Weights of a small contrastive audio-text model.
Training: 3400 steps, batches of 256.
Data: trained on phrases spoken by 400 fixed synthetic voices, 39062 training examples, 22.3 epochs.
Rows from block 3 of the audio encoder of a small contrastive audio-text model, named by matrix and row number. Rows with one number belong to one channel. Each number is 50 + 15 x the weight over its row's rms, rounded and kept within 0 to 99. All counts start at 0.
After each channel's rows are labels from the 100 clips, of 14848, where the channel reaches its highest value: "top examples" is what is common among them. Only what is clearly more common there than usual is listed. The data: phrases spoken by 400 fixed synthetic voices. In brackets: how many of the 100.
# convs0: expand pointwise conv (encoder.blocks.3.convs.0.weight, 960x240x1), inputs 60-119
# convs2: project pointwise conv (encoder.blocks.3.convs.2.weight, 240x960x1, transposed), outputs 60-119

convs0.240:46 62 36 61 56 42 38 38 28 53 61 34 50 74 45 60 57 48 32 26 65 61 74 43 58 30 65 68 45 57 00 37 34 38 59 45 75 44 63 80 48 60 39 20 27 59 63 46 45 43 46 42 53 54 45 56 69 61 58 52
convs2.240:66 50 49 76 52 72 57 56 54 45 56 62 33 60 53 63 52 73 54 34 56 24 74 50 68 45 67 77 38 53 15 93 57 34 52 64 56 22 49 71 72 61 60 58 67 54 61 69 55 46 39 51 37 72 44 31 52 32 46 32
top examples: /oʊ/ (62)

convs0.304:44 39 45 56 53 20 49 39 55 60 39 52 49 52 58 45 48 46 51 35 49 45 69 65 33 52 81 43 35 60 54 47 35 66 64 53 39 44 74 55 73 91 81 54 65 60 58 49 55 76 46 50 47 42 37 68 39 66 34 35
convs2.304:46 49 67 52 70 52 45 37 39 57 53 52 43 65 37 53 61 72 67 44 63 62 85 43 39 71 44 49 61 51 41 68 24 67 04 69 76 41 56 51 58 68 77 51 57 38 75 38 44 80 61 71 15 47 35 56 66 72 49 31
top examples: /oʊ/ (74)

convs0.472:56 32 50 36 31 39 29 45 70 28 30 58 53 57 38 62 32 27 71 42 37 37 35 76 57 53 39 41 71 59 41 63 44 61 48 79 54 28 47 53 44 60 68 42 38 29 40 40 53 25 20 43 53 54 81 82 63 51 53 71
convs2.472:47 16 55 25 44 52 62 70 57 96 75 58 31 82 51 31 52 35 58 72 35 52 72 66 55 58 60 38 72 29 74 71 46 67 40 26 34 43 36 39 54 46 50 06 61 55 52 67 70 47 40 47 50 61 44 66 65 61 35 45
top examples: thin (high-pass) (36); clipping (31)

convs0.438:21 65 50 47 75 42 49 36 44 54 23 38 50 27 22 45 19 44 69 63 28 52 65 24 23 58 64 61 60 63 64 64 67 38 61 44 47 39 24 62 40 49 43 34 49 37 48 55 51 73 79 44 57 45 60 47 67 58 34 42
convs2.438:75 50 62 50 40 40 45 40 42 61 40 47 32 65 78 53 60 32 56 58 32 67 55 56 74 35 38 54 36 54 69 50 83 27 39 55 54 53 58 75 71 78 61 60 38 80 58 45 51 37 47 24 74 43 83 55 24 15 44 59
top examples: /k/ (77); fast speaker (47)

convs0.493:35 31 39 59 73 69 35 38 64 54 69 65 72 52 64 52 52 66 44 53 67 39 66 60 71 59 35 47 57 84 66 33 60 68 60 39 42 59 55 31 40 32 37 29 39 47 57 78 61 61 50 61 37 68 45 24 66 48 19 34
convs2.493:63 38 34 52 48 38 69 56 77 54 46 63 55 53 43 39 67 29 49 55 66 66 56 62 66 43 40 41 55 35 48 51 59 46 50 19 76 39 66 59 30 37 16 48 48 75 23 62 48 49 48 17 43 31 42 45 37 60 74 43
top examples: clipping (46); /tʃ/ (38); /ʃ/ (36)

convs0.623:50 70 52 29 37 53 37 35 48 55 54 52 69 63 55 19 47 26 36 49 59 48 61 46 39 45 46 52 41 55 56 68 63 27 63 63 36 26 59 32 49 28 32 44 72 58 51 31 54 64 32 65 66 67 36 30 34 57 62 54
convs2.623:66 52 56 28 40 36 26 37 60 51 46 47 56 71 38 42 98 56 42 66 48 38 63 98 59 54 60 33 62 44 38 64 58 41 48 59 40 58 20 48 34 66 33 43 60 35 42 59 42 17 41 38 47 40 44 62 56 45 51 41
top examples: /s/ (99); white noise (29); clipping (26)

convs0.581:57 41 36 37 53 64 80 39 61 59 76 50 76 64 57 59 58 47 65 52 55 59 55 55 26 37 82 51 45 47 32 56 64 40 59 69 31 62 34 46 54 54 36 51 45 45 34 24 75 47 37 53 65 37 36 55 52 34 53 49
convs2.581:57 73 66 41 61 43 43 66 62 54 73 53 57 52 50 24 55 53 52 56 72 51 46 63 47 42 76 83 57 47 72 74 31 60 17 61 68 56 64 64 54 75 37 54 35 31 47 37 60 64 57 52 35 46 56 50 45 50 63 57
top examples: white noise (31)

convs0.229:68 35 64 64 76 61 70 21 64 70 52 58 35 40 22 64 81 53 32 56 24 45 60 43 40 60 13 37 49 48 64 48 70 67 24 23 24 44 25 44 55 39 33 58 36 18 39 22 53 70 44 70 39 55 23 47 35 53 46 57
convs2.229:67 53 22 52 52 21 66 54 52 65 47 30 42 57 60 50 69 41 29 16 43 75 67 52 52 59 57 56 62 40 29 44 81 63 35 65 72 83 42 36 41 53 33 49 50 47 42 26 31 37 21 41 49 44 65 85 56 34 57 53
top examples: /ɪ/ (71); clipping (32)

convs0.35:55 41 62 37 42 59 75 54 47 39 42 38 58 59 42 51 37 43 53 48 53 45 38 62 54 40 38 75 34 61 30 37 71 70 49 56 43 59 41 46 39 48 50 50 55 79 46 50 23 68 48 50 39 59 36 60 52 64 62 54
convs2.35:59 62 60 42 60 47 63 48 68 52 60 42 75 35 44 24 35 58 38 81 32 57 60 57 47 56 69 58 60 50 45 52 78 39 61 27 36 74 66 62 50 31 51 57 79 21 43 26 43 56 50 40 33 67 61 45 84 06 54 69
top examples: /i/ (81); child-like voice (75); clipping (33)

convs0.677:61 65 40 52 48 21 27 42 69 37 26 39 53 49 27 29 28 45 70 55 54 46 51 78 35 42 40 63 43 61 31 53 66 54 59 43 72 45 25 25 53 37 55 31 33 61 27 53 60 35 55 25 38 51 28 48 37 47 60 60
convs2.677:68 56 48 46 42 55 60 46 44 54 18 53 29 58 61 38 09 51 53 36 60 54 53 53 51 70 54 55 68 38 44 16 20 75 25 46 22 65 35 75 48 61 66 31 32 60 73 52 45 41 69 35 46 42 69 70 43 51 67 58
top examples: clipping (58); child-like voice (52)

convs0.349:34 51 46 60 42 29 48 70 54 66 59 67 76 56 36 58 55 50 87 56 22 55 51 57 88 64 50 47 58 37 59 47 65 50 97 40 69 41 40 78 39 56 53 97 52 53 51 77 35 50 55 45 64 72 65 55 43 51 77 63
convs2.349:76 46 43 41 58 41 29 58 48 11 58 52 50 38 72 48 49 47 21 71 39 65 54 36 68 65 60 16 73 84 50 37 61 69 58 45 58 36 56 20 51 62 36 53 58 29 49 37 55 59 37 30 34 31 34 28 57 63 63 36
top examples: /s/ (97)

convs0.114:32 30 64 42 66 61 64 10 54 60 51 44 65 24 60 32 32 58 47 65 47 65 56 22 54 46 45 55 46 32 54 65 25 43 63 57 68 45 33 42 55 50 50 58 61 51 33 51 29 51 68 78 62 42 56 67 68 55 28 74
convs2.114:59 40 79 74 71 60 53 57 27 53 68 41 52 27 61 51 59 36 45 37 72 37 75 46 51 56 65 55 43 51 50 66 30 56 18 72 58 39 49 60 80 39 42 56 57 43 65 58 66 51 49 43 31 50 22 46 35 69 74 72
top examples: /i/ (75)

convs0.366:73 55 47 36 83 26 66 65 44 42 27 19 50 60 48 44 32 51 39 66 54 58 66 44 47 63 42 48 25 33 20 44 52 46 39 47 42 50 68 38 40 20 68 36 40 40 57 48 56 48 51 68 42 74 36 58 49 60 38 76
convs2.366:36 61 50 46 17 76 45 68 52 32 09 43 56 71 61 53 45 52 68 54 52 54 34 45 24 39 77 68 76 50 55 40 57 71 59 89 33 70 36 38 65 60 64 52 50 66 66 37 56 61 71 38 39 56 62 41 48 47 58 75
top examples: /i/ (100); deep voice (58); clipping (39); pink noise (29)

convs0.290:44 43 78 60 14 38 68 47 62 93 17 63 53 38 38 58 58 52 37 33 56 46 59 57 67 57 36 52 63 63 39 61 42 46 33 21 54 37 38 64 53 31 57 43 44 60 69 59 46 68 65 47 37 53 39 29 48 55 31 25
convs2.290:45 74 20 48 55 24 60 11 45 64 52 29 41 85 64 50 70 43 44 72 71 35 39 41 53 47 44 38 46 48 34 52 75 55 51 45 43 52 45 49 58 46 14 58 36 52 56 33 18 30 00 69 36 54 46 76 55 37 43 60
top examples: /ɪ/ (75); child-like voice (46); white noise (34); clipping (30)

convs0.278:57 62 56 45 60 23 50 63 75 34 38 69 41 64 41 60 03 43 21 62 85 38 56 45 53 65 39 38 60 33 38 39 73 25 34 35 39 49 22 41 66 73 78 39 41 36 44 40 59 48 50 48 44 59 47 40 42 72 61 60
convs2.278:34 39 85 39 51 42 42 64 46 28 25 40 29 18 38 49 64 35 28 69 87 57 43 42 61 22 32 55 44 46 56 58 64 39 58 45 41 61 53 56 64 46 48 58 48 61 53 17 28 66 45 15 30 47 96 65 51 22 57 57
top examples: /i/ (93); child-like voice (59); clipping (34)

convs0.595:35 59 39 48 56 16 54 41 54 58 59 41 28 68 71 47 38 36 62 54 25 29 29 61 61 52 61 64 36 53 29 42 68 79 67 53 62 49 52 58 42 62 45 38 40 51 44 23 60 42 70 78 72 67 36 54 50 46 50 61
convs2.595:86 51 59 16 45 67 40 38 41 45 32 45 53 63 54 46 61 50 64 47 61 52 27 60 31 51 57 73 84 50 53 39 53 52 56 30 71 66 81 60 63 61 49 64 55 31 68 60 46 71 99 50 54 51 04 64 62 52 38 45
top examples: clipping (60)

convs0.187:34 32 37 55 37 42 40 37 63 69 30 40 63 32 33 67 47 46 31 60 66 61 28 59 38 62 55 79 71 72 71 73 65 63 50 44 33 47 56 63 63 45 51 52 49 61 42 53 32 38 40 37 48 52 67 60 31 69 45 39
convs2.187:62 37 31 49 60 41 65 45 46 56 41 84 59 37 36 75 40 72 63 19 58 25 34 47 61 55 44 58 43 39 58 48 44 48 58 77 37 50 46 68 70 55 66 40 54 38 43 46 79 73 61 67 47 28 43 95 55 63 53 53
top examples: clipping (52)

convs0.25:83 46 39 51 33 55 69 80 55 59 38 52 21 34 61 46 59 43 49 48 43 67 72 30 75 42 61 53 53 52 78 35 60 56 54 05 45 37 57 50 62 40 60 27 57 73 48 42 57 50 56 84 34 61 60 29 10 60 30 53
convs2.25:51 29 60 54 45 68 77 69 74 40 41 60 62 40 60 49 57 82 54 73 45 45 43 29 33 50 40 50 72 59 39 53 57 50 60 83 39 66 32 43 49 55 43 65 58 48 37 44 54 47 94 29 48 52 60 47 44 21 57 54
top examples: /i/ (87); clipping (40); text has "repeat" (36); text has "teacher" (26)

convs0.676:09 64 53 42 32 82 59 70 53 34 16 32 30 55 67 27 37 43 22 52 40 43 45 40 66 49 61 72 46 83 54 37 36 54 45 59 38 58 51 55 86 48 56 35 52 38 43 63 40 77 40 27 45 39 39 57 34 50 54 30
convs2.676:55 55 65 43 29 52 66 58 83 57 51 37 56 50 51 23 34 57 60 28 46 51 48 44 59 18 49 75 52 73 67 33 25 54 43 57 56 55 35 45 47 63 62 28 24 59 49 29 30 23 36 54 36 28 54 39 79 52 38 63
top examples: white noise (30)

convs0.427:56 45 46 81 41 51 40 52 63 77 66 26 47 61 50 51 50 29 57 34 47 55 58 36 69 30 34 45 59 25 44 32 78 39 30 60 68 38 43 47 38 25 70 73 49 52 57 35 25 32 37 56 59 45 30 68 84 83 63 32
convs2.427:57 37 20 32 17 52 44 69 61 33 30 39 44 56 19 23 34 73 46 56 53 39 32 40 55 41 45 40 65 40 69 70 51 51 45 20 58 46 51 52 54 63 55 63 18 38 72 52 25 29 49 55 39 27 50 34 32 72 38 76
top examples: /ɪ/ (71); child-like voice (52)

convs0.654:51 89 55 64 65 62 63 25 64 52 84 52 14 48 42 28 44 46 60 35 48 43 26 47 45 64 41 55 52 55 62 26 46 46 55 60 75 27 72 46 59 62 67 78 61 70 64 45 29 59 64 33 50 39 29 46 73 50 48 38
convs2.654:48 62 45 28 74 66 52 59 59 59 46 34 67 21 24 83 79 50 38 42 56 54 50 52 37 41 47 47 47 50 32 37 77 51 62 57 49 40 37 28 42 23 52 49 59 40 50 59 41 30 58 65 32 37 44 62 42 18 35 51
top examples: /tʃ/ (71); /ʃ/ (38)

convs0.209:52 39 59 74 79 49 36 62 18 68 35 64 57 53 55 53 68 52 50 73 41 48 67 83 61 45 55 28 65 32 58 73 52 70 60 90 62 20 49 43 50 44 63 46 34 29 67 42 37 59 11 68 70 49 47 76 67 31 33 59
convs2.209:53 48 80 62 46 59 31 39 97 37 61 47 40 61 92 60 49 32 26 43 69 57 47 47 50 13 38 54 60 54 60 51 64 35 39 51 72 31 52 54 63 74 48 44 38 45 73 28 33 65 43 71 41 49 42 62 39 23 33 49
top examples: /s/ (85); clipping (25)

convs0.630:60 35 47 41 66 66 55 26 41 36 53 51 39 40 31 50 43 51 54 45 56 63 27 51 74 25 59 36 49 68 65 69 51 66 48 53 41 45 53 77 61 55 68 15 57 47 58 50 44 72 50 26 87 62 39 77 65 32 23 53
convs2.630:61 60 60 49 60 57 53 44 47 62 40 43 58 40 53 60 55 52 46 31 76 41 51 52 09 37 38 45 38 37 45 66 77 64 60 34 63 53 46 43 51 36 38 27 44 28 30 42 44 66 48 30 23 63 46 45 56 26 69 16
top examples: /i/ (64)

convs0.105:58 45 26 51 46 39 44 44 54 31 54 49 65 79 39 41 33 39 43 42 42 43 81 49 47 70 43 44 61 37 64 63 71 49 37 36 40 64 64 68 54 62 61 64 86 59 33 23 50 38 52 62 45 21 50 57 55 39 49 72
convs2.105:30 24 75 36 39 69 29 45 29 62 29 51 44 58 22 49 43 47 47 65 33 56 50 50 47 62 56 51 58 42 44 61 15 64 24 39 80 57 40 38 74 67 60 64 56 47 68 31 43 75 73 57 38 31 43 55 57 53 24 62
top examples: /oʊ/ (61); child-like voice (53); /ʌ/ (35)

convs0.607:71 45 55 62 46 57 56 68 39 30 29 48 36 43 49 41 58 45 46 34 31 56 35 41 62 62 64 62 28 12 38 41 50 45 66 50 39 39 46 24 62 73 54 55 47 47 68 72 32 45 38 50 24 35 24 49 57 46 55 56
convs2.607:63 64 35 47 48 32 57 56 41 42 37 52 52 77 56 58 55 49 69 65 52 41 45 84 84 42 62 70 60 41 56 48 63 39 39 68 44 73 56 34 36 55 36 71 28 71 56 56 42 67 41 46 67 61 24 52 64 54 85 64
top examples: /s/ (86)

convs0.87:51 88 75 52 46 62 63 50 56 99 44 79 73 76 60 71 22 69 46 51 45 34 33 53 31 59 31 53 77 66 50 43 61 72 51 21 47 48 37 49 50 49 42 55 35 91 40 48 82 58 13 48 65 42 70 39 33 12 36 41
convs2.87:45 43 58 78 40 78 67 44 54 65 70 79 56 46 68 59 51 56 47 53 74 47 42 65 95 45 51 61 64 25 34 38 23 45 46 44 51 40 33 68 50 58 69 39 33 42 38 65 54 44 15 41 47 29 51 42 64 55 57 35
top examples: white noise (43); pink noise (31)

convs0.247:38 37 72 67 40 44 39 59 46 57 74 56 59 60 36 37 50 71 38 50 38 44 39 43 60 76 55 40 45 51 62 52 51 35 76 32 42 57 16 40 71 41 64 35 62 43 73 60 74 44 49 48 66 33 30 23 18 43 44 48
convs2.247:52 47 71 42 66 49 34 42 33 32 72 55 61 28 46 28 67 45 74 34 61 13 64 22 31 31 38 32 39 53 82 36 50 55 36 40 62 50 61 47 29 65 57 53 55 47 30 49 31 54 67 52 26 56 39 36 38 25 32 49
top examples: white noise (34)

convs0.387:65 73 50 59 55 64 58 15 45 52 69 47 53 49 31 64 36 52 63 76 67 52 34 84 56 54 56 67 42 25 33 78 86 14 53 57 18 64 72 38 56 47 45 50 54 48 78 60 57 64 77 40 35 72 50 68 34 54 54 42
convs2.387:60 76 35 32 38 65 23 32 53 30 54 71 72 46 60 08 68 62 69 46 46 49 59 47 40 45 54 68 51 28 53 28 30 54 53 45 49 48 51 52 39 41 32 80 72 49 47 44 66 66 44 50 61 97 45 27 84 36 38 82
top examples: white noise (47)

convs0.272:39 63 51 42 62 44 72 55 49 25 41 43 38 56 71 64 24 50 51 39 70 54 49 53 45 55 54 57 44 51 67 66 37 56 46 59 36 65 95 52 46 31 53 57 56 60 18 60 35 72 37 66 46 45 55 57 44 51 45 36
convs2.272:33 59 75 29 39 63 54 48 33 36 51 38 58 32 48 52 47 43 45 31 51 52 61 56 31 35 48 67 30 45 61 38 48 69 37 72 55 50 52 46 48 30 64 53 54 47 77 27 31 67 54 52 62 58 84 28 78 46 51 53
top examples: /tʃ/ (74); /dʒ/ (39); text has "chair" (38); text has "change" (27)

convs0.672:43 55 58 48 51 57 32 51 47 59 57 46 25 55 58 78 51 23 33 43 75 32 37 29 65 56 47 86 50 57 29 60 45 56 36 40 34 06 50 63 27 74 39 71 54 60 80 62 70 60 45 71 57 66 79 51 61 45 20 56
convs2.672:33 70 39 68 62 55 38 44 53 70 61 21 52 51 44 57 67 58 32 53 50 50 54 40 38 36 41 61 49 48 37 43 55 33 60 45 60 45 74 64 57 58 39 36 55 41 65 32 49 24 48 71 31 71 23 59 88 30 39 57
top examples: /ɪ/ (85); /s/ (80); /z/ (40); text has "six" (33)

convs0.608:47 30 53 63 49 39 47 27 21 41 48 71 43 66 50 54 69 43 42 59 49 50 34 39 39 25 67 55 73 47 50 77 70 70 43 57 52 47 52 31 72 52 48 44 45 48 45 60 35 46 40 37 45 56 37 55 44 46 44 58
convs2.608:19 56 26 58 62 45 52 37 21 41 59 47 58 60 26 45 76 50 65 71 61 56 48 61 46 53 71 65 41 20 52 17 23 38 64 22 50 71 36 50 57 35 50 52 41 41 64 58 47 34 71 37 43 35 54 53 70 67 65 57
top examples: /k/ (93); reverberation (81)

convs0.228:43 38 60 54 83 37 59 60 65 38 68 49 52 49 44 67 33 45 63 50 76 60 45 66 34 53 41 68 67 42 47 52 41 56 42 77 47 66 35 64 57 38 39 41 50 54 42 83 32 48 38 43 66 40 48 46 03 55 64 62
convs2.228:39 56 31 29 55 56 62 23 75 68 71 73 63 55 46 56 35 48 67 30 24 44 38 84 23 30 20 37 42 49 54 33 39 66 75 35 54 53 66 35 52 65 48 40 53 35 41 48 40 50 39 49 57 32 29 29 66 51 69 17
top examples: /i/ (74); clipping (57)

convs0.529:45 64 68 63 43 64 53 52 38 62 35 28 66 27 74 49 67 72 41 39 32 45 45 43 58 44 38 34 41 20 74 53 64 44 58 20 53 44 42 99 63 58 62 70 37 69 49 55 31 42 54 58 79 58 13 57 72 58 52 45
convs2.529:58 32 45 44 58 53 39 53 27 24 41 37 43 39 40 61 53 50 57 74 35 74 60 15 39 28 56 39 42 30 40 37 49 51 74 88 50 60 63 20 58 63 65 49 43 36 58 50 59 56 45 62 64 50 65 53 32 60 49 52
top examples: /ɪ/ (74)

convs0.73:25 72 44 66 71 47 39 46 46 42 39 66 65 75 05 28 64 51 43 42 57 29 51 57 30 35 37 51 56 29 43 46 54 66 73 40 67 36 45 32 34 27 53 59 34 61 75 44 48 44 54 56 71 78 51 51 50 30 48 75
convs2.73:72 69 74 36 53 39 39 31 49 64 48 57 47 49 40 24 68 62 41 50 74 66 46 55 34 59 19 32 50 12 49 46 41 42 35 46 35 42 46 72 37 47 52 51 65 30 80 60 35 48 47 57 83 37 40 73 51 34 44 60
top examples: /s/ (85); child-like voice (50); clipping (41)

convs0.153:50 31 15 69 56 71 38 37 43 56 38 56 71 40 70 17 69 74 59 69 22 73 54 54 19 44 42 67 47 48 57 38 49 28 76 23 63 18 35 47 53 53 53 58 43 53 45 59 39 14 45 72 64 57 30 50 48 29 41 23
convs2.153:64 48 73 59 32 47 42 54 74 64 51 37 73 41 34 61 62 62 48 50 36 37 27 53 62 40 16 32 29 38 51 61 56 33 44 58 34 64 50 44 34 50 42 44 53 57 53 36 49 39 45 62 80 54 47 31 77 50 70 31
top examples: /tʃ/ (56); clipping (25)

convs0.162:50 52 18 22 30 58 55 34 62 54 36 59 60 43 20 54 35 34 59 50 48 69 31 63 42 45 62 49 49 45 72 77 41 58 67 38 26 62 65 39 51 61 45 45 57 30 46 56 47 48 54 69 37 82 50 39 74 46 25 55
convs2.162:39 64 70 62 63 38 70 52 38 66 68 73 50 42 44 57 55 46 27 22 45 42 54 49 32 56 31 76 38 53 35 69 44 47 17 55 71 59 67 57 49 66 34 41 60 63 54 38 28 44 45 61 62 71 52 64 52 48 55 47
top examples: white noise (34); pink noise (31)

convs0.546:51 36 64 54 49 32 57 55 47 67 71 48 68 20 47 26 56 23 65 61 36 79 45 54 90 68 43 62 43 61 36 46 47 73 73 59 50 47 42 53 46 51 51 45 62 47 42 55 23 40 84 62 31 35 38 37 59 44 68 44
convs2.546:40 35 27 55 16 81 48 45 53 72 67 49 24 65 68 84 41 66 49 56 43 55 47 42 59 45 60 41 80 65 50 77 39 85 21 74 58 56 44 42 75 52 90 29 68 09 55 80 46 57 29 52 33 44 52 47 54 35 38 49
top examples: /oʊ/ (69); clipping (36); /g/ (36)

convs0.149:73 58 60 73 80 52 40 61 23 50 45 67 48 44 52 12 54 28 83 70 67 41 32 38 32 46 56 61 51 34 51 49 76 36 60 40 50 61 36 47 39 27 69 38 69 45 54 63 46 66 47 49 59 64 46 30 40 52 57 76
convs2.149:47 48 47 43 54 40 61 61 38 58 67 44 63 65 75 49 51 62 62 58 33 38 46 49 57 53 51 83 62 54 42 39 42 49 54 64 82 58 27 50 60 44 43 71 33 38 67 60 71 65 13 28 17 69 72 96 36 43 47 50
top examples: /ɝ/ (90); white noise (32); text has "later" (28)

convs0.400:43 66 52 49 61 38 85 41 50 50 47 40 60 52 27 39 50 46 45 16 55 56 28 51 57 52 34 48 78 57 26 60 74 64 48 75 58 48 52 98 18 34 39 19 51 49 44 36 64 67 54 75 76 45 64 26 52 42 42 63
convs2.400:77 60 41 29 44 35 61 49 69 55 38 45 69 33 53 51 38 24 59 46 71 46 26 65 62 61 62 79 41 57 57 54 43 27 62 47 37 66 43 45 20 75 40 43 27 72 50 46 60 60 54 31 55 57 29 07 43 57 31 46
top examples: thin (high-pass) (52)

convs0.130:49 46 29 62 36 44 56 41 31 72 49 39 40 55 91 41 63 50 57 57 69 67 46 58 40 41 57 59 46 35 51 48 31 35 56 46 29 41 26 75 54 48 70 58 63 44 33 74 57 57 48 65 64 75 52 35 50 42 44 49
convs2.130:60 60 29 29 71 43 31 43 47 33 37 49 60 65 46 49 50 43 57 39 65 52 46 53 75 54 46 47 60 23 21 32 51 62 68 40 14 39 48 20 49 41 58 52 64 70 46 35 46 60 38 35 49 74 65 21 65 53 50 71
top examples: /ɝ/ (84); /ð/ (68); /ɛ/ (66); /ʌ/ (37)

convs0.13:40 57 57 41 73 49 63 54 43 50 45 38 55 17 51 20 56 39 52 42 41 32 36 65 74 58 60 57 40 62 62 89 52 24 45 20 82 60 92 32 74 46 45 44 50 64 45 42 39 56 33 40 72 43 45 49 51 48 52 25
convs2.13:61 58 28 43 64 78 52 42 76 71 43 42 54 47 33 30 50 37 28 37 49 93 46 45 45 27 45 46 34 73 37 61 74 27 52 63 21 49 64 54 56 60 71 52 75 48 42 23 36 37 52 55 64 36 83 45 65 62 41 27
top examples: /s/ (86); reverberation (74)

convs0.716:70 40 38 37 45 13 64 48 54 49 58 61 48 44 53 62 44 68 34 61 99 22 58 58 45 75 46 49 68 31 36 48 41 49 40 47 30 49 54 56 49 37 56 38 51 54 55 56 42 54 69 58 65 64 38 44 44 46 60 59
convs2.716:47 59 70 42 28 51 20 55 45 52 47 55 43 40 50 33 63 30 28 41 73 43 39 31 39 49 60 40 58 54 68 23 49 26 48 42 48 60 38 46 51 60 40 36 33 76 43 41 73 77 34 59 26 47 73 52 64 14 46 54
top examples: clipping (34); /dʒ/ (34)

convs0.585:29 57 37 56 51 39 34 74 54 78 27 64 28 66 51 32 53 35 41 51 43 63 49 77 71 70 36 41 77 43 48 42 55 45 28 56 45 70 53 49 34 03 23 38 56 48 33 61 63 54 66 55 46 30 81 45 56 78 59 78
convs2.585:66 34 25 66 62 25 69 56 55 63 64 67 76 70 48 74 54 55 56 39 44 26 28 37 58 27 63 61 60 65 33 54 58 59 61 87 65 33 64 78 72 51 55 58 41 73 70 44 55 47 43 38 50 52 07 41 47 59 31 56
top examples: /ɪ/ (85); white noise (39); clipping (28)

convs0.749:53 61 54 48 40 30 53 72 64 69 41 35 33 64 40 63 32 28 60 41 57 73 59 49 36 35 58 42 92 48 44 52 48 24 27 41 32 48 37 75 31 56 78 42 62 40 62 62 29 69 63 53 59 49 20 48 51 29 28 53
convs2.749:45 43 39 40 73 52 34 50 29 62 36 42 49 66 51 53 44 30 31 55 46 98 41 33 27 35 21 73 59 53 41 59 19 40 57 39 52 71 51 41 36 34 20 42 40 63 33 44 57 58 58 73 54 40 57 55 37 30 43 35
top examples: white noise (65)

convs0.667:69 40 61 54 61 35 72 60 27 49 48 57 44 78 36 48 56 34 37 54 72 61 38 64 47 62 66 49 65 56 66 55 55 42 46 47 49 65 75 82 51 28 46 76 31 44 31 38 61 60 38 70 36 63 37 68 59 54 46 63
convs2.667:24 60 67 66 71 40 51 65 50 74 60 31 44 52 34 54 89 53 30 56 45 63 59 50 45 76 59 53 69 69 51 39 46 32 54 40 35 61 50 51 51 66 44 51 63 37 32 42 30 49 56 69 51 56 40 52 56 74 16 50
top examples: /k/ (100); reverberation (63)

convs0.109:44 41 65 51 59 24 52 64 43 22 74 60 38 39 57 75 69 45 37 56 65 55 30 60 38 37 04 68 61 50 32 75 48 35 56 38 54 47 54 38 58 45 23 49 73 52 57 93 25 51 36 51 48 54 49 49 32 37 70 23
convs2.109:63 50 40 52 17 56 35 42 53 79 45 75 52 52 71 68 41 23 60 81 70 51 52 71 28 41 57 47 71 51 30 68 61 52 75 41 58 29 55 42 65 32 32 55 41 55 29 43 35 32 10 34 63 55 31 52 67 53 77 51
top examples: /s/ (99); high voice (57); clipping (37); white noise (35)

convs0.222:39 34 45 43 48 60 59 64 79 37 44 44 73 56 46 58 51 49 40 43 59 64 32 31 16 40 64 18 54 56 54 50 88 50 30 44 22 68 39 60 86 52 22 23 43 52 48 29 54 53 60 76 13 53 40 42 68 76 37 47
convs2.222:32 64 45 36 56 57 47 45 60 33 45 41 45 61 32 54 56 44 47 67 59 40 51 18 55 38 36 66 69 24 66 57 38 32 48 48 37 58 48 40 61 53 56 47 68 86 47 53 89 67 86 60 65 68 21 71 44 78 29 44
top examples: /ɝ/ (73); clipping (27)

convs0.76:64 43 38 42 31 17 53 38 34 63 58 70 39 50 22 34 85 49 48 24 62 65 46 80 57 73 41 45 57 25 40 53 64 49 49 39 81 61 09 40 45 39 53 37 31 33 36 79 60 73 65 48 34 63 50 20 31 54 37 58
convs2.76:65 41 37 87 50 23 50 59 47 41 44 66 70 56 33 57 38 36 31 52 43 58 66 66 42 38 27 50 55 19 50 32 41 62 66 43 71 45 47 72 44 62 65 65 51 76 23 53 65 56 44 36 60 71 73 15 53 42 72 53
top examples: clipping (38)